config = dict(
    encoder_avg_pool_shortcut=True,
    encoder_widths=[128, 192, 288, 432],
    text_encoder_activation='gelu',
    text_encoder_mlp_ratio=6,
    text_encoder_head_dim=32,
    text_encoder_fused_qkv=False,
    text_encoder_bias='all',
    text_encoder_qk_norm=False,
    text_encoder_inner_norm=False,
    batch_size=256,
)
Rows from block 4 of the audio encoder of a small contrastive audio-text model, named by matrix and row number. Rows with one number belong to one channel. Each number is 50 + 15 x the weight over its row's rms, rounded and kept within 0 to 99. All counts start at 0. After the name is the row's rms in percent of the matrix's.
After each channel's rows are labels from the 100 clips, of 14848, where the channel reaches its highest value: "peak in band" is the frequency band that holds the peak. Only what is clearly more common there than usual is listed. The data: synthesised sound scenes: up to three everyday sounds over a background.
# convs1: grouped (4 groups) 3x3 conv, stride 2 (encoder.blocks.4.convs.1.weight, 144x36x3x3, each kernel summed), inputs within the group 0-35
# convs2: expand pointwise conv (encoder.blocks.4.convs.2.weight, 288x144x1x1, transposed), outputs 0-71

convs1.71 108:55 53 32 36 47 31 37 50 55 46 39 67 65 50 40 43 29 56 31 24 60 23 15 15 43 44 50 38 45 36 50 47 36 28 41 40
convs2.71 106:50 50 50 50 76 50 50 50 68 36 50 50 65 50 50 84 50 27 50 85 50 50 15 23 50 50 50 50 28 33 17 28 35 29 50 75 50 50 83 50 50 21 76 31 50 75 50 74 50 67 59 91 50 50 84 63 50 50 50 50 50 13 50 70 50 75 29 19 76 50 50 50
peak in band: 250 to 500 Hz

convs1.138 069:62 11 54 44 29 44 41 88 46 64 50 58 57 50 43 53 41 21 41 47 54 39 29 63 49 34 55 53 25 50 65 67 60 33 32 41
convs2.138 099:50 50 50 74 34 50 50 50 50 50 50 50 72 28 72 25 23 50 50 50 20 50 50 50 50 87 50 50 83 50 13 18 26 24 50 27 50 50 28 50 50 50 11 50 50 50 50 75 50 50 78 50 50 50 79 50 68 50 50 50 50 50 50 27 50 50 55 50 76 60 50 35
peak in band: 2000 to 4000 Hz

convs1.90 115:54 46 53 43 93 72 57 50 31 55 60 07 48 58 54 29 48 58 63 70 26 51 65 33 62 44 55 60 34 57 38 50 59 58 60 58
convs2.90 087:50 50 50 23 21 50 50 50 26 50 50 50 50 00 50 50 05 50 74 50 50 50 50 50 50 80 50 50 50 50 91 27 50 50 50 50 50 50 34 50 75 83 50 86 89 50 50 50 50 20 50 19 50 35 50 50 50 50 50 50 50 73 50 50 50 50 65 50 50 50 50 50
peak in band: 1000 to 2000 Hz

convs1.108 101:29 32 40 59 38 33 45 39 40 13 43 55 40 33 34 44 20 42 43 17 56 19 42 52 41 50 41 46 41 37 60 46 49 29 35 50
convs2.108 090:50 50 79 30 50 23 50 50 50 59 50 89 50 50 50 79 50 50 50 50 50 50 50 77 23 50 26 50 50 33 50 50 50 50 72 50 50 29 50 50 68 50 50 50 50 50 50 79 50 50 20 50 98 50 50 50 50 50 50 50 50 50 74 50 50 50 50 50 50 50 50 50
peak in band: 250 to 500 Hz

convs1.97 089:15 39 64 34 51 41 23 38 45 35 65 29 47 43 25 53 37 50 43 55 35 55 37 59 50 64 28 65 57 43 29 27 50 21 43 39
convs2.97 109:50 50 50 50 50 32 70 50 78 50 50 50 50 50 50 50 50 50 50 50 50 50 29 50 50 50 50 20 50 75 50 36 80 50 25 50 33 75 50 50 50 09 50 50 29 80 50 50 50 50 30 50 74 50 50 33 74 80 50 50 50 50 20 50 50 31 14 50 50 50 50 50
peak in band: 250 to 500 Hz

convs1.122 082:62 50 71 19 38 33 45 66 53 71 84 60 47 39 51 23 34 55 39 42 33 54 68 50 31 40 24 45 50 46 20 49 61 59 45 50
convs2.122 106:50 50 50 50 50 50 50 50 50 50 50 77 72 50 67 68 50 50 50 40 50 50 50 33 50 50 71 35 46 50 18 50 79 24 50 29 50 65 50 50 80 25 24 16 50 50 73 50 50 50 23 18 24 50 62 17 50 50 50 50 50 50 50 50 50 50 50 50 50 50 50 78
peak in band: 1000 to 2000 Hz

convs1.24 087:56 44 50 68 57 33 67 34 41 52 44 50 39 52 26 40 57 53 57 41 54 42 17 18 49 47 41 30 50 23 15 44 53 36 44 23
convs2.24 109:26 50 73 34 50 50 90 13 50 50 50 67 69 50 50 50 50 79 65 50 50 50 50 50 50 76 50 20 11 50 50 50 25 50 16 50 50 50 50 50 50 50 50 50 21 64 50 67 50 50 50 50 50 50 50 50 50 33 20 32 24 50 50 23 14 25 50 50 50 27 33 50
peak in band: 250 to 500 Hz

convs1.66 080:26 47 56 65 55 41 32 76 52 64 38 61 48 59 59 50 53 43 30 62 49 22 39 36 46 50 26 61 24 62 36 45 50 56 43 06
convs2.66 105:50 50 24 36 29 50 71 16 34 50 50 50 50 50 32 50 50 99 28 50 50 50 70 22 50 26 50 50 50 50 75 28 50 50 50 50 69 16 50 50 50 50 50 75 50 69 33 50 88 50 22 50 50 50 50 50 30 03 50 50 50 64 50 50 26 50 25 50 72 50 50 50
peak in band: 250 to 500 Hz

convs1.83 105:39 36 50 52 47 27 43 25 45 37 60 52 58 41 44 26 44 44 36 09 34 32 50 41 58 47 35 42 51 57 41 30 15 28 34 54
convs2.83 093:50 68 50 50 50 50 50 50 12 50 50 50 60 50 50 50 29 50 50 50 50 50 00 50 22 50 36 50 59 34 50 33 50 20 50 22 37 50 50 50 72 50 50 50 50 71 29 22 50 50 50 50 50 50 50 12 50 50 33 50 50 50 50 50 50 67 60 50 92 50 50 50
peak in band: 250 to 500 Hz

convs1.37 122:55 63 50 47 46 30 41 55 50 00 28 56 47 28 39 43 35 37 36 54 49 48 36 39 31 46 44 29 41 41 44 42 27 53 37 32
convs2.37 104:50 50 80 50 50 50 50 24 70 50 50 50 50 29 50 50 50 77 86 50 50 50 50 66 50 50 50 00 50 50 24 50 69 50 50 50 50 96 50 90 50 17 50 50 50 50 27 50 50 73 50 50 50 25 50 50 50 50 14 50 50 50 50 50 33 50 72 65 50 50 30 50
peak in band: 250 to 500 Hz

convs1.141 082:42 29 58 70 41 52 17 37 50 34 41 69 40 67 49 39 62 84 37 32 57 48 25 52 39 46 52 28 37 43 47 26 66 32 45 59
convs2.141 106:50 29 50 50 32 50 50 50 50 70 50 86 50 50 50 50 50 50 50 50 50 28 81 13 50 50 50 50 50 50 95 50 50 27 13 30 50 50 50 50 50 69 40 50 26 50 29 50 50 36 50 50 31 50 50 18 80 78 50 50 23 50 50 50 10 17 24 30 50 72 50 18
peak in band: 4000 to 8000 Hz

convs1.54 089:36 45 13 18 50 69 45 32 47 47 50 48 25 40 64 38 34 41 35 39 43 29 67 62 41 39 59 65 49 35 50 38 50 66 20 44
convs2.54 102:08 25 35 26 50 50 77 50 30 24 50 78 50 50 50 68 50 50 50 20 50 50 68 70 50 50 50 35 50 50 50 50 50 50 50 85 50 50 50 75 50 50 50 50 50 83 32 50 75 50 50 50 66 50 18 50 50 74 50 50 50 50 69 50 32 50 50 50 50 85 30 50
peak in band: 250 to 500 Hz

convs1.49 099:59 39 61 35 48 37 44 14 26 43 74 35 48 42 51 61 60 26 50 28 50 16 37 32 36 33 38 37 45 50 38 58 56 28 52 46
convs2.49 091:21 50 50 50 75 50 50 50 50 50 50 50 50 50 50 97 50 50 50 50 50 50 50 50 10 13 50 50 50 50 50 18 50 50 50 50 50 50 50 50 50 34 50 50 50 96 81 50 50 50 21 77 50 77 50 80 21 50 75 50 40 50 50 50 50 50 50 50 19 50 50 50
peak in band: 250 to 500 Hz

convs1.126 116:58 25 51 52 78 50 54 56 29 14 58 59 57 96 67 61 54 47 47 34 42 50 50 53 37 65 57 39 45 39 61 60 46 32 71 59
convs2.126 099:50 50 50 90 50 84 50 50 50 50 50 73 29 20 36 50 50 65 22 50 77 15 99 50 34 19 50 50 50 50 31 50 68 50 23 50 15 50 50 12 28 50 38 50 50 50 50 50 93 33 50 00 50 50 50 50 50 50 50 50 50 50 50 50 50 27 50 34 94 27 27 31
peak in band: 4000 to 8000 Hz

convs1.11 130:33 45 53 46 47 30 50 25 35 33 32 59 54 48 59 40 50 34 42 49 44 51 12 55 67 62 51 31 45 56 23 33 20 38 57 21
convs2.11 109:23 50 33 50 30 50 68 50 50 50 29 50 35 50 50 50 50 50 79 50 50 50 50 50 50 19 50 33 50 50 50 25 50 50 50 50 50 50 65 29 36 50 74 50 18 35 13 33 26 75 50 50 85 50 74 50 50 50 50 50 50 24 82 50 50 80 50 50 26 50 50 50
peak in band: 250 to 500 Hz

convs1.38 081:55 33 36 55 66 43 41 56 31 41 38 39 61 69 53 45 46 30 56 49 12 22 34 36 71 56 29 42 41 66 26 57 42 56 76 43
convs2.38 109:25 50 18 50 34 50 50 50 50 50 50 50 50 35 50 50 50 50 50 30 79 68 50 23 50 50 50 50 50 35 50 50 34 50 56 50 24 17 50 50 50 50 21 99 50 73 50 50 22 31 50 50 50 84 50 50 31 69 50 81 50 76 27 50 50 24 59 78 50 74 50 76
peak in band: 250 to 500 Hz

convs1.128 119:34 12 50 30 65 31 23 39 47 49 51 41 39 62 43 41 50 40 45 47 63 52 50 32 47 29 42 14 36 31 37 59 70 47 31 44
convs2.128 103:50 50 83 50 50 50 87 27 50 74 50 50 50 71 50 50 50 65 72 31 91 50 50 50 74 50 39 50 26 73 75 50 50 50 22 65 76 50 50 79 50 50 50 50 19 50 33 50 50 50 23 50 50 50 50 50 12 50 50 50 65 50 50 50 31 50 50 50 50 32 50 50
peak in band: 250 to 500 Hz

convs1.88 082:40 60 50 41 58 33 42 45 57 53 43 63 32 50 29 91 23 68 67 69 39 67 50 49 61 76 24 39 53 45 38 60 47 35 56 31
convs2.88 125:79 50 50 71 83 50 37 50 12 78 50 33 50 50 50 35 50 70 50 65 50 50 50 50 69 61 50 78 50 28 50 50 50 29 22 50 18 50 50 72 50 38 50 50 70 35 50 50 50 50 50 50 50 79 50 63 50 64 71 25 74 50 74 50 19 64 50 50 50 65 50 62
peak in band: 4000 to 8000 Hz

convs1.100 097:49 70 59 48 67 50 52 52 50 45 60 37 54 31 50 50 25 39 32 09 18 40 43 40 67 26 38 42 48 25 30 56 47 44 40 68
convs2.100 104:25 50 72 50 50 50 50 50 26 50 50 50 50 50 50 50 28 50 50 18 50 29 50 50 50 50 50 50 50 50 73 50 50 50 54 50 50 50 50 50 50 50 45 50 50 50 50 70 50 75 50 50 50 50 50 50 50 50 50 50 22 50 77 13 50 21 50 50 90 50 50 50
peak in band: 250 to 500 Hz

convs1.7 084:28 58 24 56 14 59 66 66 33 50 72 55 49 60 32 80 35 50 65 50 41 62 65 39 44 39 51 25 50 53 60 38 54 57 29 65
convs2.7 095:50 22 20 50 50 50 50 50 50 01 88 50 99 50 50 68 20 50 50 36 50 50 50 26 27 50 50 50 50 50 50 50 50 29 50 81 50 50 50 30 50 82 20 50 50 50 33 50 50 50 50 68 50 78 50 68 50 68 50 71 29 50 50 50 14 50 50 50 50 50 50 27
peak in band: 1000 to 2000 Hz

convs1.50 118:54 27 50 29 44 47 53 44 36 50 37 29 54 54 50 53 18 44 37 37 28 18 44 21 24 29 45 40 42 54 45 45 37 78 41 49
convs2.50 099:50 50 50 50 76 50 50 64 50 33 50 50 50 50 50 98 50 50 29 50 50 50 50 50 50 09 50 50 50 32 50 50 43 50 50 77 50 50 92 81 50 27 90 71 72 89 50 50 50 50 50 50 50 50 76 50 50 66 50 50 26 24 50 50 50 50 50 18 50 36 50 50
peak in band: 250 to 500 Hz

convs1.123 127:52 43 42 56 31 46 42 55 53 45 54 52 42 48 23 46 12 48 49 63 27 28 32 40 34 36 49 42 21 72 50 31 26 44 46 22
convs2.123 097:50 50 83 50 50 50 75 50 50 50 50 50 50 84 29 50 21 50 50 50 83 75 36 50 50 50 50 21 50 50 50 50 27 50 71 50 78 24 50 50 50 35 50 50 50 50 50 50 50 69 50 50 50 69 50 86 50 36 50 50 50 18 50 35 50 50 50 29 50 50 25 50
peak in band: 1000 to 2000 Hz

convs1.136 053:64 49 30 59 46 20 56 36 57 36 63 31 34 70 55 46 50 43 25 40 39 57 48 61 50 37 41 31 37 52 25 55 20 77 48 24
convs2.136 119:34 50 50 72 50 50 50 50 50 50 50 68 73 50 32 36 50 35 22 74 50 50 50 50 50 75 50 50 64 50 64 50 50 50 50 50 23 50 50 50 50 50 50 50 50 50 20 50 36 80 84 50 74 50 50 50 50 34 50 50 50 72 65 61 50 50 50 50 16 78 50 50
peak in band: 4000 to 8000 Hz

convs1.74 088:32 51 54 67 30 54 37 54 48 49 86 60 47 36 44 29 62 43 46 41 19 66 33 65 65 52 52 50 26 56 50 30 79 51 52 22
convs2.74 096:35 50 50 76 50 50 50 50 50 50 50 20 24 50 50 50 50 50 50 50 26 50 83 50 83 92 64 50 50 79 50 50 70 50 50 50 40 50 50 80 78 50 50 50 66 50 50 50 50 50 74 50 50 50 79 50 50 50 50 50 50 50 26 50 50 50 50 50 50 72 76 50
peak in band: 4000 to 8000 Hz

convs1.63 095:45 56 35 70 35 36 55 65 64 27 42 58 41 22 36 50 13 44 27 50 24 40 46 29 42 44 57 17 35 52 38 42 47 55 50 56
convs2.63 086:50 50 50 50 50 30 50 50 50 15 50 50 50 50 50 50 50 50 50 50 50 50 50 50 50 33 97 50 82 50 50 50 50 79 50 21 50 50 99 50 90 50 50 86 23 82 50 50 50 50 50 50 77 50 50 50 50 50 50 50 50 50 50 50 50 50 50 50 50 50 00 79
peak in band: 1000 to 2000 Hz

convs1.86 108:50 64 29 41 48 63 67 40 71 60 55 57 36 73 33 72 29 38 62 38 59 50 35 49 45 44 50 69 55 56 23 55 73 21 28 28
convs2.86 082:84 50 50 50 50 50 50 50 50 50 50 82 50 50 50 50 50 36 50 38 50 50 89 50 50 50 75 50 50 50 50 50 50 50 50 50 50 12 50 50 50 50 50 50 50 28 50 50 50 50 50 50 50 50 23 50 71 50 50 50 50 50 50 50 50 78 78 50 50 80 50 50
peak in band: 1000 to 2000 Hz

convs1.124 093:61 50 46 44 50 49 47 38 55 53 70 24 22 43 25 50 36 51 77 82 40 42 50 44 53 61 58 48 21 70 51 40 17 44 50 32
convs2.124 095:50 50 50 32 50 74 74 50 32 50 50 98 08 71 50 50 77 50 50 50 50 50 50 77 27 50 50 76 50 65 50 00 31 21 27 50 50 50 50 50 18 50 50 50 21 22 32 50 50 50 50 32 69 68 50 29 50 50 50 50 50 09 50 50 22 50 50 50 50 50 50 50
peak in band: 250 to 500 Hz

convs1.142 146:60 59 01 51 49 55 69 43 32 52 32 70 29 46 54 58 40 28 33 53 40 46 28 49 24 54 59 36 34 55 28 35 50 48 46 48
convs2.142 102:50 50 50 50 80 28 50 50 50 50 50 50 50 50 50 21 50 50 31 50 50 50 50 50 50 77 50 75 50 50 06 50 78 33 50 35 50 50 50 28 50 50 64 50 50 31 50 31 50 73 35 71 50 50 50 50 50 26 50 16 77 50 77 50 50 50 50 50 95 64 79 50
peak in band: 2000 to 4000 Hz

convs1.8 122:65 13 50 46 41 18 33 38 38 46 48 40 46 52 50 58 40 58 41 36 40 57 00 60 50 44 46 49 41 49 39 38 51 24 48 44
convs2.8 097:50 50 50 85 50 50 50 68 69 50 50 50 79 87 50 89 50 29 50 80 50 19 50 50 50 36 50 50 50 87 23 32 50 62 50 89 50 50 50 50 50 50 93 50 05 50 50 50 50 50 70 50 50 50 85 50 50 50 50 33 36 14 50 70 50 50 33 50 50 50 76 50
peak in band: 250 to 500 Hz

convs1.114 066:54 79 65 36 50 58 28 73 51 49 46 79 48 57 58 13 50 50 15 59 69 48 70 42 58 35 58 57 50 56 50 50 32 52 28 44
convs2.114 105:50 99 50 67 50 13 50 29 38 50 50 50 50 85 50 50 50 50 58 78 50 71 25 50 50 94 71 50 50 50 50 50 50 50 50 50 50 50 50 50 50 37 50 50 66 14 50 75 50 50 50 33 50 50 50 50 50 50 50 28 50 50 50 50 50 33 50 63 67 50 50 50
peak in band: 1000 to 2000 Hz

convs1.113 061:55 37 60 18 29 28 37 53 50 43 43 34 47 67 46 39 35 50 50 50 50 46 32 50 31 42 66 33 39 36 42 39 68 28 13 25
convs2.113 107:50 50 50 50 50 50 50 50 50 50 50 50 50 22 30 28 21 50 50 50 29 50 50 02 50 50 50 50 50 50 50 50 50 50 50 32 50 50 78 50 69 75 79 83 50 31 50 50 68 50 50 50 30 50 50 77 82 50 72 50 30 26 87 66 50 50 50 27 50 34 50 17
peak in band: 250 to 500 Hz

convs1.21 118:47 49 48 61 22 61 52 20 48 50 21 64 43 43 81 40 58 25 50 50 57 51 60 85 59 53 50 21 59 54 54 50 22 42 55 48
convs2.21 089:50 50 50 50 50 50 50 50 50 70 50 50 50 50 83 26 50 50 14 89 50 50 74 96 72 50 50 50 50 50 83 50 50 50 50 58 08 23 50 50 50 50 73 50 50 50 50 50 50 50 50 50 50 50 50 50 50 50 50 50 80 20 50 92 50 24 50 50 50 34 50 20
peak in band: 1000 to 2000 Hz

convs1.96 088:22 37 50 53 39 17 25 41 27 60 80 63 52 69 45 46 46 57 72 35 42 70 50 42 58 54 34 74 43 40 45 27 48 52 59 40
convs2.96 109:50 50 50 58 89 75 50 65 50 50 74 50 50 50 50 29 82 50 72 50 37 80 50 50 50 50 50 50 22 50 96 50 50 31 50 77 50 50 50 50 50 50 50 23 50 10 50 50 50 82 31 71 25 67 50 50 50 50 50 50 79 50 85 50 19 50 50 50 50 50 50 27
peak in band: 4000 to 8000 Hz

convs1.45 103:41 44 52 60 51 56 50 57 47 56 42 11 50 24 53 29 40 58 76 41 65 03 60 54 28 46 56 50 38 44 28 36 46 52 57 44
convs2.45 088:50 50 18 50 50 50 50 50 50 50 80 50 50 50 50 50 25 50 50 18 50 50 68 50 50 50 30 24 18 50 50 50 50 50 50 50 50 50 50 50 50 50 50 50 71 50 50 50 50 50 50 50 24 50 50 50 50 93 50 50 86 50 50 50 11 13 50 50 50 50 50 92
peak in band: 250 to 500 Hz

convs1.120 113:50 38 56 28 53 51 37 50 44 35 66 33 56 45 54 66 26 30 23 50 23 50 64 55 61 36 49 12 50 56 22 53 34 50 26 50
convs2.120 104:72 26 70 50 50 36 50 28 74 50 50 50 69 50 50 50 27 50 69 50 50 50 93 50 33 50 79 29 50 50 50 68 50 50 50 80 81 50 50 50 35 50 50 50 50 31 26 50 72 50 50 50 37 50 30 50 78 50 24 50 50 50 29 37 50 50 50 72 75 50 50 50
peak in band: 1000 to 2000 Hz

convs1.111 132:66 69 41 54 65 56 41 72 43 50 44 77 67 50 73 68 44 50 37 83 22 57 57 65 61 46 56 24 33 50 80 43 46 52 54 42
convs2.111 083:78 83 50 50 50 50 50 50 29 50 50 50 50 68 99 50 89 50 50 34 50 50 50 50 37 50 50 90 50 24 50 50 50 50 50 50 50 50 17 50 50 50 75 76 50 50 60 50 50 50 17 50 50 50 66 50 50 06 50 50 50 27 50 50 50 42 61 50 50 50 50 50
peak in band: 1000 to 2000 Hz

convs1.106 096:45 59 36 29 47 42 59 05 53 66 42 19 42 69 41 50 37 53 36 56 55 38 51 65 42 36 49 56 36 79 53 61 57 35 20 50
convs2.106 089:80 50 50 50 50 16 50 50 50 13 50 25 50 50 50 50 50 50 50 50 50 50 50 11 50 50 61 50 50 50 50 50 50 50 19 50 50 60 50 99 63 86 50 71 50 50 50 50 50 50 50 50 50 50 50 50 50 16 21 00 50 50 50 50 50 50 85 71 50 84 50 50
peak in band: 4000 to 8000 Hz

convs1.31 080:28 50 25 38 55 80 39 08 52 43 45 64 76 34 36 50 29 41 43 50 43 34 53 50 62 33 56 50 31 51 52 41 48 41 26 37
convs2.31 102:20 50 19 50 29 94 50 50 50 50 19 50 50 77 50 50 23 50 50 15 50 14 50 35 50 50 50 50 17 72 50 50 26 50 50 74 63 50 50 50 17 50 50 50 50 50 17 50 84 50 50 50 71 26 50 68 75 35 85 50 50 50 50 50 37 33 50 50 70 50 50 50
peak in band: 250 to 500 Hz

convs1.23 104:63 51 42 50 52 61 50 52 55 57 57 31 67 85 38 64 10 58 50 35 46 34 36 17 44 52 25 71 30 44 50 43 61 65 52 41
convs2.23 082:91 09 08 50 50 50 50 50 50 50 50 50 20 50 50 50 50 50 66 50 50 50 50 50 50 50 86 50 50 50 50 84 77 50 50 84 50 50 50 50 50 86 50 50 50 50 70 50 50 50 50 50 50 50 00 50 50 50 50 36 64 50 50 50 24 50 50 50 50 50 68 50
peak in band: 1000 to 2000 Hz

convs1.36 092:82 61 80 61 35 65 67 44 37 42 51 33 43 68 39 78 41 29 70 50 42 45 46 37 35 36 43 53 31 41 66 44 76 62 50 37
convs2.36 094:06 50 50 50 50 50 50 50 50 50 50 41 50 50 50 50 72 50 50 20 09 50 83 50 35 50 50 50 28 23 50 50 65 50 50 64 08 50 28 50 50 82 50 50 62 50 81 50 50 18 73 79 50 50 50 50 50 70 00 50 50 50 36 50 50 50 50 66 50 50 50 79
peak in band: 1000 to 2000 Hz

convs1.130 085:48 58 63 30 30 49 50 60 37 33 67 71 84 44 69 54 57 58 46 43 63 42 66 62 37 53 30 52 37 15 73 44 79 50 52 50
convs2.130 109:36 15 50 50 50 50 50 28 50 18 50 50 50 50 50 70 78 50 50 50 50 50 78 50 36 50 50 50 50 50 19 50 50 33 29 50 20 77 50 50 73 50 50 50 50 76 69 50 50 64 50 50 50 50 50 50 50 41 50 50 29 84 32 65 50 34 50 12 92 50 50 50
peak in band: 4000 to 8000 Hz

convs1.69 075:64 34 44 31 54 50 56 34 18 36 47 46 50 50 54 65 24 55 31 74 47 45 50 22 15 50 39 50 73 52 76 64 53 45 34 43
convs2.69 097:77 50 50 50 81 50 50 63 50 50 50 50 71 50 50 50 50 50 19 50 50 50 50 50 50 50 89 98 50 50 50 50 50 26 17 50 50 71 50 76 50 36 50 50 50 50 50 68 50 50 50 50 50 50 50 50 18 50 29 50 02 50 50 50 18 50 50 50 50 20 32 50
peak in band: 250 to 500 Hz

convs1.93 072:54 43 67 27 51 71 27 46 35 73 53 40 45 25 39 28 42 42 43 27 27 19 34 50 31 33 47 40 57 57 50 49 34 45 36 31
convs2.93 100:68 50 50 50 50 16 78 50 50 31 50 50 50 50 14 25 50 19 50 50 50 01 50 50 70 50 50 50 73 50 20 50 50 50 50 33 50 50 36 50 50 50 30 29 50 50 50 69 50 50 87 50 50 50 50 50 50 50 50 08 81 50 50 50 50 50 36 50 50 50 72 50
peak in band: 250 to 500 Hz

convs1.109 116:67 21 56 25 31 59 53 36 55 41 55 58 29 49 25 18 17 48 37 48 45 50 38 49 69 48 60 50 26 68 54 44 46 40 29 50
convs2.109 085:50 50 50 50 18 50 50 50 50 50 19 50 50 50 68 50 26 50 50 50 50 22 50 50 74 50 28 50 50 50 77 50 14 84 50 77 50 50 50 50 50 50 50 50 50 98 50 67 50 30 50 69 99 73 06 34 50 50 50 26 50 50 50 50 50 08 50 84 50 50 50 50
peak in band: 250 to 500 Hz

convs1.73 113:34 56 71 52 62 69 51 44 63 55 87 39 42 32 45 50 57 50 30 61 19 46 54 39 66 31 38 43 22 70 49 63 72 58 63 56
convs2.73 090:50 50 61 35 50 31 12 50 66 50 34 27 26 36 81 50 50 50 79 16 50 50 50 50 50 66 50 22 50 83 50 50 50 71 50 50 50 50 31 50 24 50 50 22 75 50 50 76 50 50 99 50 50 03 50 50 50 50 77 50 50 50 50 50 30 50 87 50 50 50 50 86
peak in band: 1000 to 2000 Hz

convs1.94 100:45 32 25 40 36 36 34 43 62 44 44 57 53 15 60 39 59 50 19 40 30 21 46 77 43 52 43 35 58 49 53 73 64 43 50 34
convs2.94 105:50 50 50 50 50 50 50 50 20 73 50 50 50 50 50 50 50 15 21 50 50 50 50 50 83 30 50 74 50 65 50 50 50 25 28 50 50 50 33 64 50 50 64 50 50 58 37 19 50 50 50 50 50 79 50 50 50 50 32 18 50 50 86 50 50 50 50 50 50 71 22 50
peak in band: 250 to 500 Hz

convs1.110 094:50 69 52 52 54 38 67 64 62 46 53 50 79 28 50 64 18 31 41 68 29 44 44 60 51 31 21 37 57 36 30 46 44 73 33 43
convs2.110 098:50 70 25 19 50 50 50 50 50 50 50 50 50 19 74 50 50 50 50 50 50 12 50 50 23 50 50 50 50 50 50 22 50 50 50 50 50 50 50 28 50 50 25 50 76 33 50 50 50 50 80 50 50 29 50 50 78 50 70 50 20 81 69 50 50 50 74 31 50 50 88 50
peak in band: 2000 to 4000 Hz

convs1.133 085:36 51 38 46 77 62 54 38 44 33 51 41 44 35 25 56 57 50 43 54 52 19 29 55 14 60 36 42 20 34 43 26 41 41 36 57
convs2.133 101:50 50 67 50 50 50 50 20 50 50 50 99 50 50 50 50 50 50 50 34 50 65 50 50 21 50 50 50 76 50 30 24 22 25 50 50 50 50 50 21 68 50 31 77 50 50 50 50 50 50 30 50 82 50 50 50 62 09 20 50 50 68 50 50 50 50 50 50 50 76 50 50
peak in band: 4000 to 8000 Hz